config = dict(
    image_size=64,
    encoder_norm='layernorm',
    fusion='cross_attention',
    decoder_norm='layernorm',
    residual_init='none',
    max_steps=6400,
)
Rows from block 5 of the image encoder of a small image captioner, named by matrix and row number. Rows with one number within an expert belong to one neuron, the router's apart. Each number is 500 + 40 x the weight over its row's rms, rounded and kept within 0 to 999. All counts start at 0. Numbers have three digits each.
Before each expert's rows are labels from the 100 images, of 14976, where the router gives the expert most weight on average: "responds to" is what is common among them. Only what is clearly more common there than usual is listed. The data: rendered scenes of toy objects such as cars, trees, mugs and chairs. In brackets: how many of the 100, against the usual share in percent.
# router: router (encoder.blocks.5.mlp.router.weight, 16x160), inputs 0-159
# gate: expert gate (encoder.blocks.5.mlp.gate, 16x32x160), inputs 0-159
# up: expert up (encoder.blocks.5.mlp.up, 16x32x160), inputs 0-159
# down: expert down (encoder.blocks.5.mlp.down, 16x160x32, transposed), outputs 0-159

# expert 14
responds to: pink object (86 vs 16); its colour: pink (69 vs 8.5); barrel (32 vs 6.3); largest object: barrel (25 vs 4.6)
router.14:480520463455476436493470560540514567464492534471494578488464491465544510543510541517521463495569559501499486449514509484490527531417515437509463468503478476578509495456571462511498493476584546524523502483537518470511501514563517582550432484543517501467460494443505477510540492565417407501490551527544445500471510437548487497509460466605476527519507571595504441574605507427519473450449530510513443506487497524492542494513415473474486495541537529568529478487517515460464461499543471
gate.0:490518478508413529462512487501402539528502484437510564472458477513482443488546541495490508513500545448483588470499495513503549481578505511500513509549456544547574461503467508464562563483456531467452609530535548539499544542492576496516566503519489453536490514473511504451452504456502506480437439509526567448487580492531463442413532564484462470476452511434472470546527560437429498484484554531432499468529442474468491466447468483500456535542439448575523495497529505547544503525519533
up.0:534464534529538514464519528492540474497484478513536423497538490472498487504517514494490536512468497554533417527501483493478489471516420531455458540440523522469518506520502551485487448489517497531478423473415509488516459378465482514451511600500498494563534510492450489541502505548526504454462547455532498541514454487435560567523566477479565422480535427527516531439450490626500546536569439495533468503496535516564472548503524554487539481432500523418418512520522491446545492456498424
down.0:531501472465420531477574458465490468546550464489523547475465455490405446512518575502436449532440583439517432514496516547516542475526453508524529526425482508536522485481412556525518537514490467496440519527512523499562608487460539451500529531551542493536526559539471557467522526522492531489473440524534552517519571468415521544541509535501544508508520468490510496508529508455529478490508484575388457454467499485503454475467458525522448545471470469508418484534496450456483522442518424
gate.1:466476483539485494524472547523501470518596501570499496452514488547435479488561420510468519588473497577487474551509495510571516410514451562477440532456550501479489548584471486505516482503512484482493537506471549457490471429435468392469499492478532468557465451494520495459533477520535561502556496509523461414523506493486557539518537479436518518434529494552589467460488507590469533477524557522507435510472478518457483507521524534504534539543453463440530448447415496477467510429522470
up.1:432475523433475454521533460456505507481411442552563581483486509565565452522552522484532521495465550535497506538475550478452498558539474476543532561498550586525589446443477471417533499505545489482516564540580552462496456426495540522545482495455426427538521458516472490524552499486497482438513517484573497529483502475457528511512516527425465486484479516505544506462523528494517477489530506466372482429486420480464538548492502463483445489515478513551468476569511524460530498491521464
down.1:548502459461487466507526503574478508561552558520513440462481462467471465525583487527484522523562459577571502537534534476515422543477546485424480496491507505520465456577476496457556500550490448531562565457468478522499501502516480485492482502459510524483521432516532462484523392551502565466521406529532458461542524538462482526540537497440499515486543570412433493488556507543475463514531438503507513525488437529497516458466437425518508591466523515524392472445544457483493502495471508
gate.2:477490462474364503531494508521542516507515505480493510484504507462513516481478538551442501487544517406513495435534492491530516447450508537533534442475470485602499529480520439484473499540405557506535548516509514602464440508517516509455527498582465556541511515486478536540527494444491471475494515584542523519486448507532492527491492513531446493488590473507392507503574498461446462485500418441436425499466492458526512444500433480568439504492469481526535510549552545528502475535444432
up.2:485516471503396506553452519534562567485514532507523532470474511459532490463487514524455519481574533397550527470539459466536483489473476483547506461482453512586510503421549428519500480576434537553559538519511469578463425489472508511471490435531481522489500509476496539548523509451466451457519511569518477486502475502531461515489463522521447502436539474568440505540591519495454444442523451468461411515469486467459512451542459504604443528489500495531534534530517537538497470563469437
down.2:541519433513556524468408444554529501524505506518485466559426475453495479471515444598534552417463494513488470518506523474433518493539511484504534450478469498519446494430526462474459493465496467515482448485462521561596506436457541550490530515504484582448487444488500516533507478502533474554483469571480445511543469493447447518512510515515483574493481504574531492447575496565361507508536506487483492425495534456468502476552544465491439498600482490475524461536530505567552503484482524
gate.3:420516443479464481473571534503498467494545518501491519438495500487441533456561602526467492522498554483543557541535442548485503510477559532457579458580501504466494414512422510516608524562482502482426486441517498490516536517521471527502464533510467523559480530520498413470514492558506585503475481464495543438472521522490467515473493549432492525489499458388467489485507529491485446541479411558481505443475554483491503513461518505482536474496407477539515466494580485522498494565464565
up.3:549553575521532539473518435447446470549492521526543436538545471527444451536533431497495582485446481482496478477457574484474553479561467562565474503470502504470521526541469527448500472435464511530521525543459528527438574458442474454429526535518446471542535505515515512528444510452578532474438471511512504559449507548459485520518573504513498439504442424489516532486415507558482526421581551503503547484523511451518429513454476538542469531475506461488469514549545482510545491457540451
down.3:474547534501532516442433502469567464517446506503535523538523503538515458564504414525513535486509559546519496507436561427576539512545525407532426493505435497531554561555514502431497451513578505546547452493410527494481499505506543499505545538512506454535505456463497519499469528488472429451463471511563450474486515513499431490518484507567517467511507457591583511531475506438514498441543558509506512476510509505462453555599497488516517568457535490482462449521480534528525519491544399
gate.4:510506429470407412530474531545504536501540509474465487487457546428500523469467550596440470483475566478531479505537512430445473459483523474500503513497522508568508454484544476530582510555508535526555499490493516560446477455524566545466480523546533570476489503522498542497591515487512492473425534508532493508501451505528539563524471488543450465472539509536439530545569518536483489513489426466426419494475547451567543453519440486562443485480500506534516547507578535463490432425477484
up.4:533531503499551604496556483463465502492509531492527449425496477548502476480518524449484512495538492550473523503545479573549524478494503538425489429503522495491509498566433545479535524465438463504464487519447530477574537492466485457548558505463499472510505539522412451485479461521571532460485437413506509472489551470440494418469539550439520555493540442392518507400450457482478557529549503547501513517516520560513447526481595508431536487537481448448497460505494494551509507549455533
down.4:504522561516475462437558523485420468514518559545499527465493513539471471547473572408492486557513472522487585525492517549483508485474507472516519485532526536472514454502448519472477556487508594523448624565538424451464573572486513482467449472522459496509523518510535479498489502570441560497477515496487486478411520554534445492465458465534438458537420568457532510521480481483482533497443510493536516588517440466556503515450435522528557492484521490498487537476524465436468459571515445
gate.5:500582459474398506454543492527468462572545530512539557556502498476488478479496547511403517498517531455618528461504488478472513507548512510446499465557473513486524500460495511483604465500472513491474533554478496576485532580482489531480554493542457525583501494497484560435490484511483482419438514564518578469398489495531466489492435583516476428483514522461472537512479517470488523506550450492550546507493466468526506468424459491503461503469406447510535512479536451532551463505456482
up.5:487551414446448487494500530492494560494511576505451513560476506495529489457446461492512444496523550485517531450549519488465474572497542497498539468512518485522477510506460509551548484538410540465469478489467458518517578554563493483528480450539507543495469452531448549483504405498486459530464539520467507472477495542628393454439435536561427501503511533442499492497471481496478501508494498497537555520486484476399518438452494438483521532578503471478555478420562429538526479532478548
down.5:470492481503572508483482512500592474584542485544462493504437519549529516547545462490478554418529530520550588498509528470550486507513502471452557475525471483531584448507455459518558451484502512460506420497529549566485507545404466533481548458449456581470527469490501520510554466480451428493569472432483430482486428518513448487439489495491429523496494498525539521498497450519487546463484518467545546522478567464487514504528554386599513479498540482532460495467543493538540517468475527

# expert 12
responds to: count: one (97 vs 33.3); ladder (27 vs 6.8); largest object: ladder (26 vs 2.3); its colour: pink (26 vs 8.5)
router.12:516436413477485535453521486506521427489512532573529483462464508526371526513462491523488478488489482533509492567473422478463526514491485523526458463506456509460486503592487459450589528497473454510520486511491476489492519494426542486473518527462465524432507542469545526497507513473565520472546467482464546482565470459424502539448554467437480375496461391458536449543481470459468492523516449516519477510550550538560521480511530511466460447411450475416528484530565500478496509542517516
gate.0:428532421529474536469510418500447515512546543494588550453488487500498509440503501498486476508511435464506559520563506494515545470478516467529447511487511470457512502515427528487515463482533476538521602474525495506448536519448474520559468545491563429518508538602507535463543418579558519502470464512523502411554476549515429481542493497502492518494515538518483455463479513552547532466405546532484468518469553475502460575513521470483550484467502555474504481497385510505432455488524409
up.0:471484501500551384464549524475459585504564523554561446516543501537550447473537467599483559469469525472522495446539545511490427511549455533544546538576483543499508537475483484453486528472546475538509492510523478494510580513561491482541448517445469494544571493456578451540554508531406484446525491507493537521483482450568611511525449535503498516546518501464481548520481541546440480434533543531549536479500533553508519510497449489474534470497542450457441507497506502525433451460470493
down.0:432536476456534530455567478469484549498434524425452534534539548449531559577563467481495524521503515443518507549468538459472565467487492489461453514561514532499509538513460517436560489444504567518456546445434508380497527542488478496494512484437474471511474458514546490490461547495559478492493434485504480455467574462496476561507440515469540587492456487473574482540534474505513501431532540410490471544576513448448601437428502514483503486514504474515486545518478551484521496500511512
gate.1:400605466468463478461549519479491519544477560523480528514528525493487504519441487494526494479531499446464478518493491423465537441624427474545536514492470548436500527480534528510460526482538459478519504463552496568456477460395439433482508472528509467486444532551523569397460475538525504535546522521510531447532525434539466482481446519562462430509469536601536515549481496493471544477520419525549490521542513479449442502522487514523505481505494513492485458530430488442473540462542492
up.1:604440497470555484577450445504528537495511474507447404472478505557514443478528472503477525559467543512531518498542534485487481506435604539465557489506541456534508492468520478503539495497481483513430445474438525405540477534561576554513475516445505566527531462495482441549543495510509483518475496502482454508471464534473568566526470524430536552452626550508420534463493496514487507495410489487481493448450521510520520507496522534510507495501492424480490528501561549517541460550425506
down.1:435526550452533507502483446455465567553556495496465494530491596493524507477503550460481514500471433485483466506491459479492446503553462506505520507473611491478477528511501541464459502432525509509565514414473615483430476563476443491479552460500439458478502465520518572437541499494509588501460544526462501503531509427505479537504499531454452477468544556456421496524493504456579562416496548453521431558513534533500526509486516546532460501498504473507578435532532532450502512489445552
gate.2:506512474414535509582503450445496527504434519434528550508523446473495519489573511511483575524516533474440468517466559539508482595476543506436484422526488463538516522533514495537511573478421542517498421530466572506495478502562529502486487472513467497524570488508455486549490575414437491534411439439521500478524501489483515538510454481488570528528532516496471457447571476427518474481565448434444574470500485531478464523480445486491509438494530521455514560507541567524510537498468546
up.2:469490522548436529435549490531453515501523495527516469491546549462542517537508490466487437496481507489509491466504503507449559389488437407508508515503462603512516469539489526439468509536501475534498562443511492463474517512415463466481497544501513464532503458481525546404470446544516467466522541560473548464474528506522470458520548499425424437460580555538518484583502517463454512488501575527512444603489504490524475503431499568561509576530513519528590524504450486486518540507462465
down.2:511574454542533421515488468448528532489540485546524485493499478423426507485530465506411544466428581490479474510464532516513523501546488484524516505544449461516461543499543524570503514540514506544553435425542469498549547491500452490515544506521538532499442461560528535487518466572534466456524543422557490439490432572551478533489469564494498518444481476583532519509621551458439468536487479501524483471513512486515537543531536540447506505506472534515531441573581504547469550484495446
gate.3:466474502534552453448462487473566510426394485523470526541566489494534559522549590513537474494475532524527482428513453531502486571470558523524548444463516494530474514524530489545513475492477481539437482504516469487533481494535484540522490503458446592534519510383542492518493499492451455417533501479457501541480446438487475500539476457520536494541572526486496518457502529467546542476475448393555488504524488565572413486477558478541441487466535498530505546526525536525574462521422540
up.3:469496493493509526502461522454541490513496469502584500536491458475463485465455463507465504522472462558497483533477491465556548456504463501435517468542438481541497529494512518493489434525568453487479532472448509499565495446472461444508516552523563496519484512603546465460404438484511493508499503491569496432539497533431528496453526391517536490501518558550509425511584531456566423517473559600472446471568533467486485498551509578488548521445447504421451487524486525501433523462543510
down.3:529482545450440539422531478553531492495483540477565536504558473456527566567465512496508501495520529522560452436479550497496553455582483495459454528475444490516553526597510565554525470549523527592527504533503538444542466592474448471548518534474509461497430438542458471474518451520534508517472456479440588488525504464579571477496546494482508473528455530475563530549470485512543514491470513482480519542444478598499457475501525560507498549506473564511461512498496427430520517479545483
gate.4:418490505459525533513573547459541551463488498499445426527527590481536563516508524495571445474457548447510425495560471546458482560465477528582504527556566539390519469489558506497495516458526544422486488457578504481489462496470460555511447485484488602511487491419457501537522553571501525477467470449543505497551461403539546492547491490398526513470483486469477550518454462549560538519471473524508475505515451517492517475509476501508498460484549512517511558538502518449491486489468517
up.4:470518513472541500455518487528475505461377475492455483504483507487509531452477529536503486450493541477541474534494496526515519545465556476569502474552502535559530427515476507510490502523489539471504537552548569473469492481526544610579479510516443453480520573437502445568541592486521478472466494457541518518544444410464535485482490475429530480501450449417483600527508466565580502560512423507425491448495437502544504515525519500536455516487538527524499560567542481442525529493490532
down.4:579556467457472557550514498523528512466468469604552523420461512535558486518501495524525561529542434517527477431471450418503484496447554534484531474476489525485481489425438424469471527422482536507443538522521419482486517533489510529500446452508511549633475480479570488479398468512432493515537438525507462474466460486516534566534496478514503533489466534517462545444482515550483515525519516496497548467465541553533506612475533465501500511553488478498495540458523456527494431517496541
gate.5:431487437513515449439504573487544563501510522555430445465466486461514557536469525550596464543509504494476443475530481568537475488486540447594524502466556483473447478499543472538509516530514491499546521493597418512520432471504433526550449541507523588474489493431520519465523535524520554517511560478534456496498397490485496461526460468465495489539519515486441528481521430542544510524451468461506438514494470457515546525556541476505437547563549469541477552510482474435534430514514531
up.5:554475549492489557495486394478464538492547488508539579492526566560554505510494434464462522514461485460504579483485516502469547554498529491477461482488503522440493523481451550421444523495496465521411536470486539488486520541533449451460479471526453434538564492501507437469441504472493450515481540522444508555493563501583537448509523530490544578480468561508544459484483524467455540444493561525552512432485462524465494475469515573462567430553435476504580471448466507560499550493516443
down.5:509390513529462498470464505500493538555513500462471513577538499442521505496434514456510486468495496499526541555485569533489500526502455490538531490540491488486502485565527521557490501567509545529489414538476523418536461484483533492539505500474537470519382527517461554509493530502422512468497564537465551598533544482489541518484505490541524527541468464497521510532590498477521491501537555530506544526530462501550494475571479465459517427463547601458506486446512483380429602438479478

# expert 7
responds to: light from behind the scene (55 vs 25); white object (48 vs 15.6); its colour: white (36 vs 8.4); mushroom (30 vs 6.7)
router.7:585530514583519502458522462539540488491437443524542483522494414505447517437448502545429506577516446455473533553482423489456488508497601538538455519578438479523456481472478539549518537514519499471464494517490561425536474457463498456503514530455534524570442539446505464520515545552488547517485505446426459521490419528514544502394505458492508467475504533518547482513504507495462484513498508486471561487561479564528484425562568471540491514548461473457511560507547454467516561483506501
gate.0:523577448453527457502489534476533591469454482492466464501532598528601539468529469482538494448533479522461458457482529530502475570508497474497497514554558517461483503462579514439499505504485542511480522419523542517494434513521452548545467450420468459539544540458503462522470498469493505517476459389515434576516473465543529517538528490483520496587507584456507519488532511541501498491489503530417554416436521499447451459551515483492432478528524533530513528553454442515546552533497541
up.0:454482493553487499514501494425496413563546508579539452486545519489426460563517465517487560518511515477543484479499483507541478473458435560480519505473474456534473552565479438512452444440496467529547459534449462538489544532506465478449491538602522557450460455548541533483519455489468539528524509566468543452489517569478430531497452519511425574464509483580500475436475486525433521465529503483571471487540554481525513545449454502526544505425478475448541466515532551557487418520469502
down.0:495459472547518499557449528515498519554504561413492439518482440474464497494554496530490538537489563470470451520562503493503490430532500579442572497399531447522494458520531489551469501506484452553529437528475505512499525528540535510525554541501531521468458457522457526392541444479532462510514547529541517478518532505428489485449520515506486525425528493517497488452483562504450479454475497465471485539491579486449516427577486444505472492574481459516539482453553572521405474463472608
gate.1:523527486417539566503533454398487482546498543496489537511546494533560457445528490554465498477405526511500432433515513535493466572531483450531529491470447536491488553484562521504450511481505445459540441509492581529500547465437516520562560447515431491508542521521514579543532521491539454475523446486525500510474514510466511525452548592505457499466565484467476501546531473546455497440549497503506522443546543439423493515509462507508421480483498456467492481491547508541593430418463488
up.1:477521469443477464491515493550428512556543422488419456533528507439476612487464566490480483436508482443585575520468507510458488491478568492509504481548463465466556453397559494505579540488482509547520513507491502474522491458515532535471509515492501525529432537473521548568506540497425538438481457503475467538496529544546480475518507453527562496568499577487471517519574499496544480481487494515539484588479427490570547512522438514521489466445529529477556495421543499460449475496542554
down.1:456505509535558437489502485494494492457477447520473462511514500571548531537464564425545463510526511476521492546500480553515507468422500538547467457403484475535509523487516513548532512520428562499505496555541527414462532529487534546505478588448599516471514479558553537557538504579468502499516478551519468433469503477488417529469454481507482463495483481546576558564436534462552482463444488521472504606502432470509572514465577456503471485471535531488421489528467529468541510491460503
gate.2:455449501477457513453479473489484510489436506531538482409471468532517492498549457533419547506444462502509517425450509519522531522545541558520449467513515461405547535493498513457507425448464498518503498500494549585505541434520523539479538462410448514562494468468473494532484415394531492458494357520466501508484499466523514541544585547460504584434429508519499543422500538533491519435517465493517512492487499497470489533479496524507513512549501498525574469491514519560535468505450448
up.2:541541522526439517477527504504506556513451504455560538490444519612542563464561474508519493523506529539404528566422509437506573481526492519564463473569468502524555488484459424491512524468492480420475505549545531543449556517520506512479510513478514488478555519557591424481429558484513428418465504477497493521470552430547473470506426534504507496568463489473487494539503534431473499460498536517505510465448500483480481427581574538529503529509474485494450500552508488542492486533560455
down.2:518462426525476440487434473466489450446514457476542453449469549441481511496479577468433507455498449449504525510497504488428507512553474461500539486561519486511442453439580477532516510513465424511473488486567447446443570522522436512509451520504482510497490548472507559505436523492449537489550570537473458576431453431567521473537495540529501494569459404486481476583518480489436469532480512477544539520510593473510522471476442474540531448480537509550538446463561509531497491539497501
gate.3:488474437547487481454440468563520546454482449510536413472504494527571449483477553461535523454473491527526524490483532502533519537541490576484468471526524493484525489513493533484525549446513457487528493427483518532494482443413462455513542463496451447535480513466539515584473448508502544543443479537411486470535493528513534522522531463573598459539456534502526545463460473590486490473555445529459494533487553502433440539506543488494540390455469481532564495468581583505467501481442527
up.3:464470490524536484522512568492502501540487531495418454471464503465616534530476435528548511494570482427438531446521512520499492488511456436522509502515561515503457542492510474513545481479550450505579567496462440529561550476548503549505454495529538540425485486545488460433464479485472504473516461473484540502464441546516510434472467527423448501487525544486530445500508470463406549525530523523556559476442458537556522504510454561536465539575537539414525488459480475526433468498591461
down.3:504423394494468491515514483571552481570482458552520510471512506509474500578476457524558535458484534560519442518522497478534476474461517489430468424476554473545470569528499541493483485437560523575457529461499512555538572534525475503399495458473531463435503434501485507526525588405573502472501513495503474484534527485507529504461474503511429522417511521427428506526471493485499440519493491517504452516486503482560516463439491575551568485523559445529525500520530520474523465429447502
gate.4:465470481504512598542579511429493482464496544471516569526613497478535509520486510492510511477419500491456499542430501546490515498500465540508488446493586607456525465461498515488496509527464538435514556509513473475528547428439464503432443532528517498467538481616545510462462584477527497508475513546574515465455514488437496487500527465515512516480540418487455513553461478490516466516502454510544475401511555468405505505505529538514555528502548466506569506484550551487455518492557483
up.4:506579501492461462468449505522547453479521538428438531493542471474540445536449490409559490541522518557435474497459488574517535487455465532553546549500548534429484516487541502479510533542484509479550522521518491463477567431521486504516492490510561465466496464582504509530480530414507569571463501506570499501481458421461492498437454437550530529500468515432449483543453413478523529517545505416487546436476531537422495533518437495485510544523552500455513521464494449469463473546577494
down.4:453495489510481446514446514572516501517553481537527532576494485482531502512523518435557443564466494477499548527504535469555445484546511447501519415517489439467457452466588480524495426580522483516517494517463506506525531554469542529498548518515537473386494478476546493479487534487394443516561471469506442508487523497506467515434482493557512413462487479495397487494448516477491428548484414423537560489493446578495533499500531478520444529455474456453449505449507481461450466476495453
gate.5:509491498466459463461478394490503454513472488427448538562440418501468500540514480498522538511474488500481507471493501505507510485437572520544561546507520542510501479501547501504496512556410480579456564534506522507489523495465563585502510463532466490533516556524495480547462539468434510538372483400483508550464451478522535419480423557560558476568478466438442527489515519544522506431508526483482556525454478531495481527496499516452445511474558475475441549478492455516567484571516502
up.5:495408524480448540491478538479467503512454566527502533449513499481478476474521503512527517422448569477500498542492511582520560476592460505524455493454482486489543542526456503511495526432550517432572509519491500530485607432533473498466487575491490508526532528522470555575515490524547413484495473520589525449504549508481471515508583461451423507437513480503521533466507502495432528502496519502521465496572529465542472442492537505514530496498441458565559487555501589467523545411481418
down.5:506581497476469464503485477567445479563579478506534542518485527461484502445490499575493442453622467557550613505511509463391492462570405479458502483516434485543521462504518474446476462481510449534491495480466492519519496473507591523474523489460571526477481546569554515443519450450436467526487505518501497498480509533517468474486472547468481530566507500480501421437505549487537426570513511494461584539509496467489475508465521538536517429486526518503501540550499544560480480497516559

# expert 10
responds to: black object (61 vs 14.8); its colour: black (49 vs 7.6); grey object (40 vs 15.7); its colour: grey (26 vs 8.2)
router.10:516436510473509499468549464566461499547570460499482493513508568506462517514553511463522521535529520508595533498441460485446472458484526482511552536518499498453490477434487458567524556524489485543426549454533493521493501455519518513496454585503455465503539520561472468499524455543557544564507562482470462467506579509487527451498497516441495497492497495427455470559469499584472458579524476512480550434450547478467520557455466530625591484513414495519494487557545469562504486563463465
gate.0:546548522500488479510522446494476425577488526514605524501551530516477508475471458440558501465502445522519497548399505523516484459509515481484521464504441570444517508520401527430422481482479490533471535533574510538529537525511496506450546493524520485493484530525536500523443440518469485501543560572513544543501500535495524516522492536575497523448494552499509476487497570468462486529542474404451558491479529452500476491391573475526457449443432520530533506583487564512566487577513534
up.0:450487534527518499505548488484479548532520473497501467615507502469517466471539494465483505419435486509507446500520551492457488497529434575508495528495456490485503514563468461472594455527520563516567425447485492459452532444460518511528504474520482550496452451493491542608517527547461514469500512511508519523529463541460525604482540498511451433482494450513545525386456464521495485534561435500516467436544497481493446465559513487463478505390523430423507453516471549488446497436505467
down.0:459461513473516528598505492543493508501526474507429587540517443506463516491523621452438467571535498506549502437476458529543469615503501520529500454493542496538468471460469491524527500499538448486480458525487495473470507518468585489470503490437577490580537609554411533479492520533449535525462495479503466460511513532527446448468387469539524524453531448474435467465534487488561502577449464502519456536501455480467503521488514527575521502457549526537508478474537499515506505495548474
gate.1:518525491462510584472549479505520476504548432496548447484466574451508497562511502475478501482473452507495513440489531492457576461500482498431430457580506539501484522553441492476515455500517509476456563523436521588504516522546544527450469517539497450580457463524472560561477438532492456433501542504452454521444508484481408551546529515489465502539434485549507552496462584546583481552525502506529568539442455543476464443510512540565448475538480560530485455519472572519471513470488515
up.1:480462543519533477572456458487409456491472518545475542469440457536465447522494471542516507534521510488476463552469509475558424502519506571489522602461458463468471567460536530504514508523562458518547420490597511434539482490486453487567577423468508487451591561527521483446507501473515509534473470491539471474564507557501507453517522527568521452454538557481538472495473435486506507469492539467476502446492547502559494538484404482450539529498552494421458558533519474506538508549537533
down.1:544540546476546546504540468472483539523474566547471524502489528510575468544533544537560478435492481582459494483459463542524481495457461457522533488529510502440444563501448521477527381505553512507472511497433441545526495567452531466516495414400464477505496412469470550479494476532488508501566514489494423536541463502523542494520497537495420474470498508481482523526519441444490587495465519452556516487489463560484445501481488482479504482420557517482560472517531426422475473472482412
gate.2:519438509465512554532510508511493519512432527510430481566450568571529501550555484453457523481507516516453518404601518546527480541510480533552453542518500502539505517512475540477530517440504577507534413431457591538477496489497460491492437473489430513454546514483488517587541506507538428445482466532514497480564476445548476436494515522437439507508507469519539531501477454549532561499506526513488492474533391504572445472497518497472504498588531490418537468508513485479560523425494484
up.2:529579550503510493503544458523536421550516548495494515533458469522528467541570473401496539534512471567438550538428577490522493460440403516455494529460501515520481508503529510567508507539503453540479516501498474479556470548501517504499470540491544416514478512490551525462435501493537547524497542432524465552416515472484552488499521505563516431554511478483477499453441479536531491545500544436471571484424470579524519587509504507486512478506492533470415505568426408479515492530549503
down.2:514582462483516480542574489501454500581515505541586492452491553555518570485582502525532502372539414395534479502533478441407533543459452471478482466515492518497438491468433529488491561492510438483501509527554534472500488454476542517564450448471483522518541493454520473504526495498526519480534412497390472529534488511469543463495470486487482537432489492471526511460529490541473516536441580500483538478484485524528537499477541545522501433484486537433551534532428519502523497548543520
gate.3:514514528556514434523475488509498496506420522502519478530413477510466495564475421419544557457497513506444453498449488465475486501516506468497519549484488430543434562492542506530404478527443476544545511516506509583501507546488548538484476456504504443456474460470530476481444464417551491569544583532458505586496479549522461473503507477562553491541513573496516449448475474503463467486464549387537572512478525517518507506537503469531468521491465508477449496497481435598515487537564567
up.3:482482570493518450566474466521520493488546524498464503543466496495469568529470484464496467480534436522476550554465494419413463588498458460429505544508481496493451498460521537540502492546559450517443449451520510507550487552523531496560490479447497498496488481494504451466497454493501496569567549480410522535525473531533520470500512500528510492445537604466496441458565508517481468558444507406506607537435553486534524483573562454564485425532448507503513495503527438542515548518516559
down.3:416500509434450497401477442505514508461446476433553502496556472498502420493433439486537511550487515477500475462547560513497524503541466547465536511447453497516543527519533536495501561472466466503463547546455493535483521511474509471463533496510526492473486499531486571443492506477618495516411541516548607487426411533505500481466548494510515515558497459516548569473478526467479432461545424451510496516528508497485487578528472478489408512497435458499430521558496484458539516558549492
gate.4:514490519566463574578484501530534469512530495479550456574490462492478540555560504480477590483461503468471545473506555527506531493527455470496472480472496495500554493549496518499475517477450563549470453543374550527574521607542508535445528490464460490526489505397473441529514414483442477426463524503442512499495561543548478510512539500472449495516448522475541436428508535468546481501441443438537532519458500487544480448472542490448467494520545486537509505428473529492476523543441444
up.4:494526551449479409478582429528515529551514456451451468498527514504447488515468550476506425523546487551514504606424511526506536459464534445519497519498502557502525515441478459557543511527493419446523517518532510541454510531539537533440460504539516486476504578564519470513468555509478555523535552581509543498501497460448538428493405440516506460511539444466493426516493477578481437530581557543469506476436494467451530495476445535530470514502479506438456472510477471464473567513531492
down.4:459575538481534540465546457510453496469559551473456517490494536571527517451538464568518446498481499452538511480477501507521531498487503416469471524474449507556520565466490573486508506544566460457466512526572531517468422388553477514476510459514501489497532517468547531524448537556460557530532493522558484504514430485525575506493484571509526468544511500456427490590487457522490458469573470451476488457475518502502517505561516544439495429484474487491412540551509430451434448466486423
gate.5:468416540582466467451431549565537500481481521506513475461496432462450503504499529469534528518468473501482449472523495471517475502488449542470511491449514483482464522465521468483445432553442485435583533528518391525455539511474503537534423535520505530488478491480561542506509536479527496523558514543459513520455458507501462539511505456490431556471547466536421549426446470477463430553459452490546464526503570459492543519468449489657479535439514495531518502534505505518512434556502507
up.5:572494453521519519524521479478550511483510557458487476567532528462509516481519516497497493525500558455437520488542496556561490540502602549513526477533534492481530489488476510525551589519377484566531541482502487498528491514464505507451478508462504550502484525475458487451522504490484504487464550459576464499447426523528452466430500545515564527611582395369454509476488492455515482487518502532489519474464470529508458490502546434494454527549496426540516509533613480548479513545478515
down.5:490477519538519484615465397490483563551471467555524456482471509519481503512547484628554463499557507555449538570481515446475522571558506468517412447550494488521577565504535503503442466477524573533458435503508500505490438592533530498468503498525518521520470526483421500561424517566494470558547494503491495534500470501510531506512556547487486510542448531569537503469561537534547480455551520527529508501469511510487467518506564538444490528525512499451436505514430515471431492520510523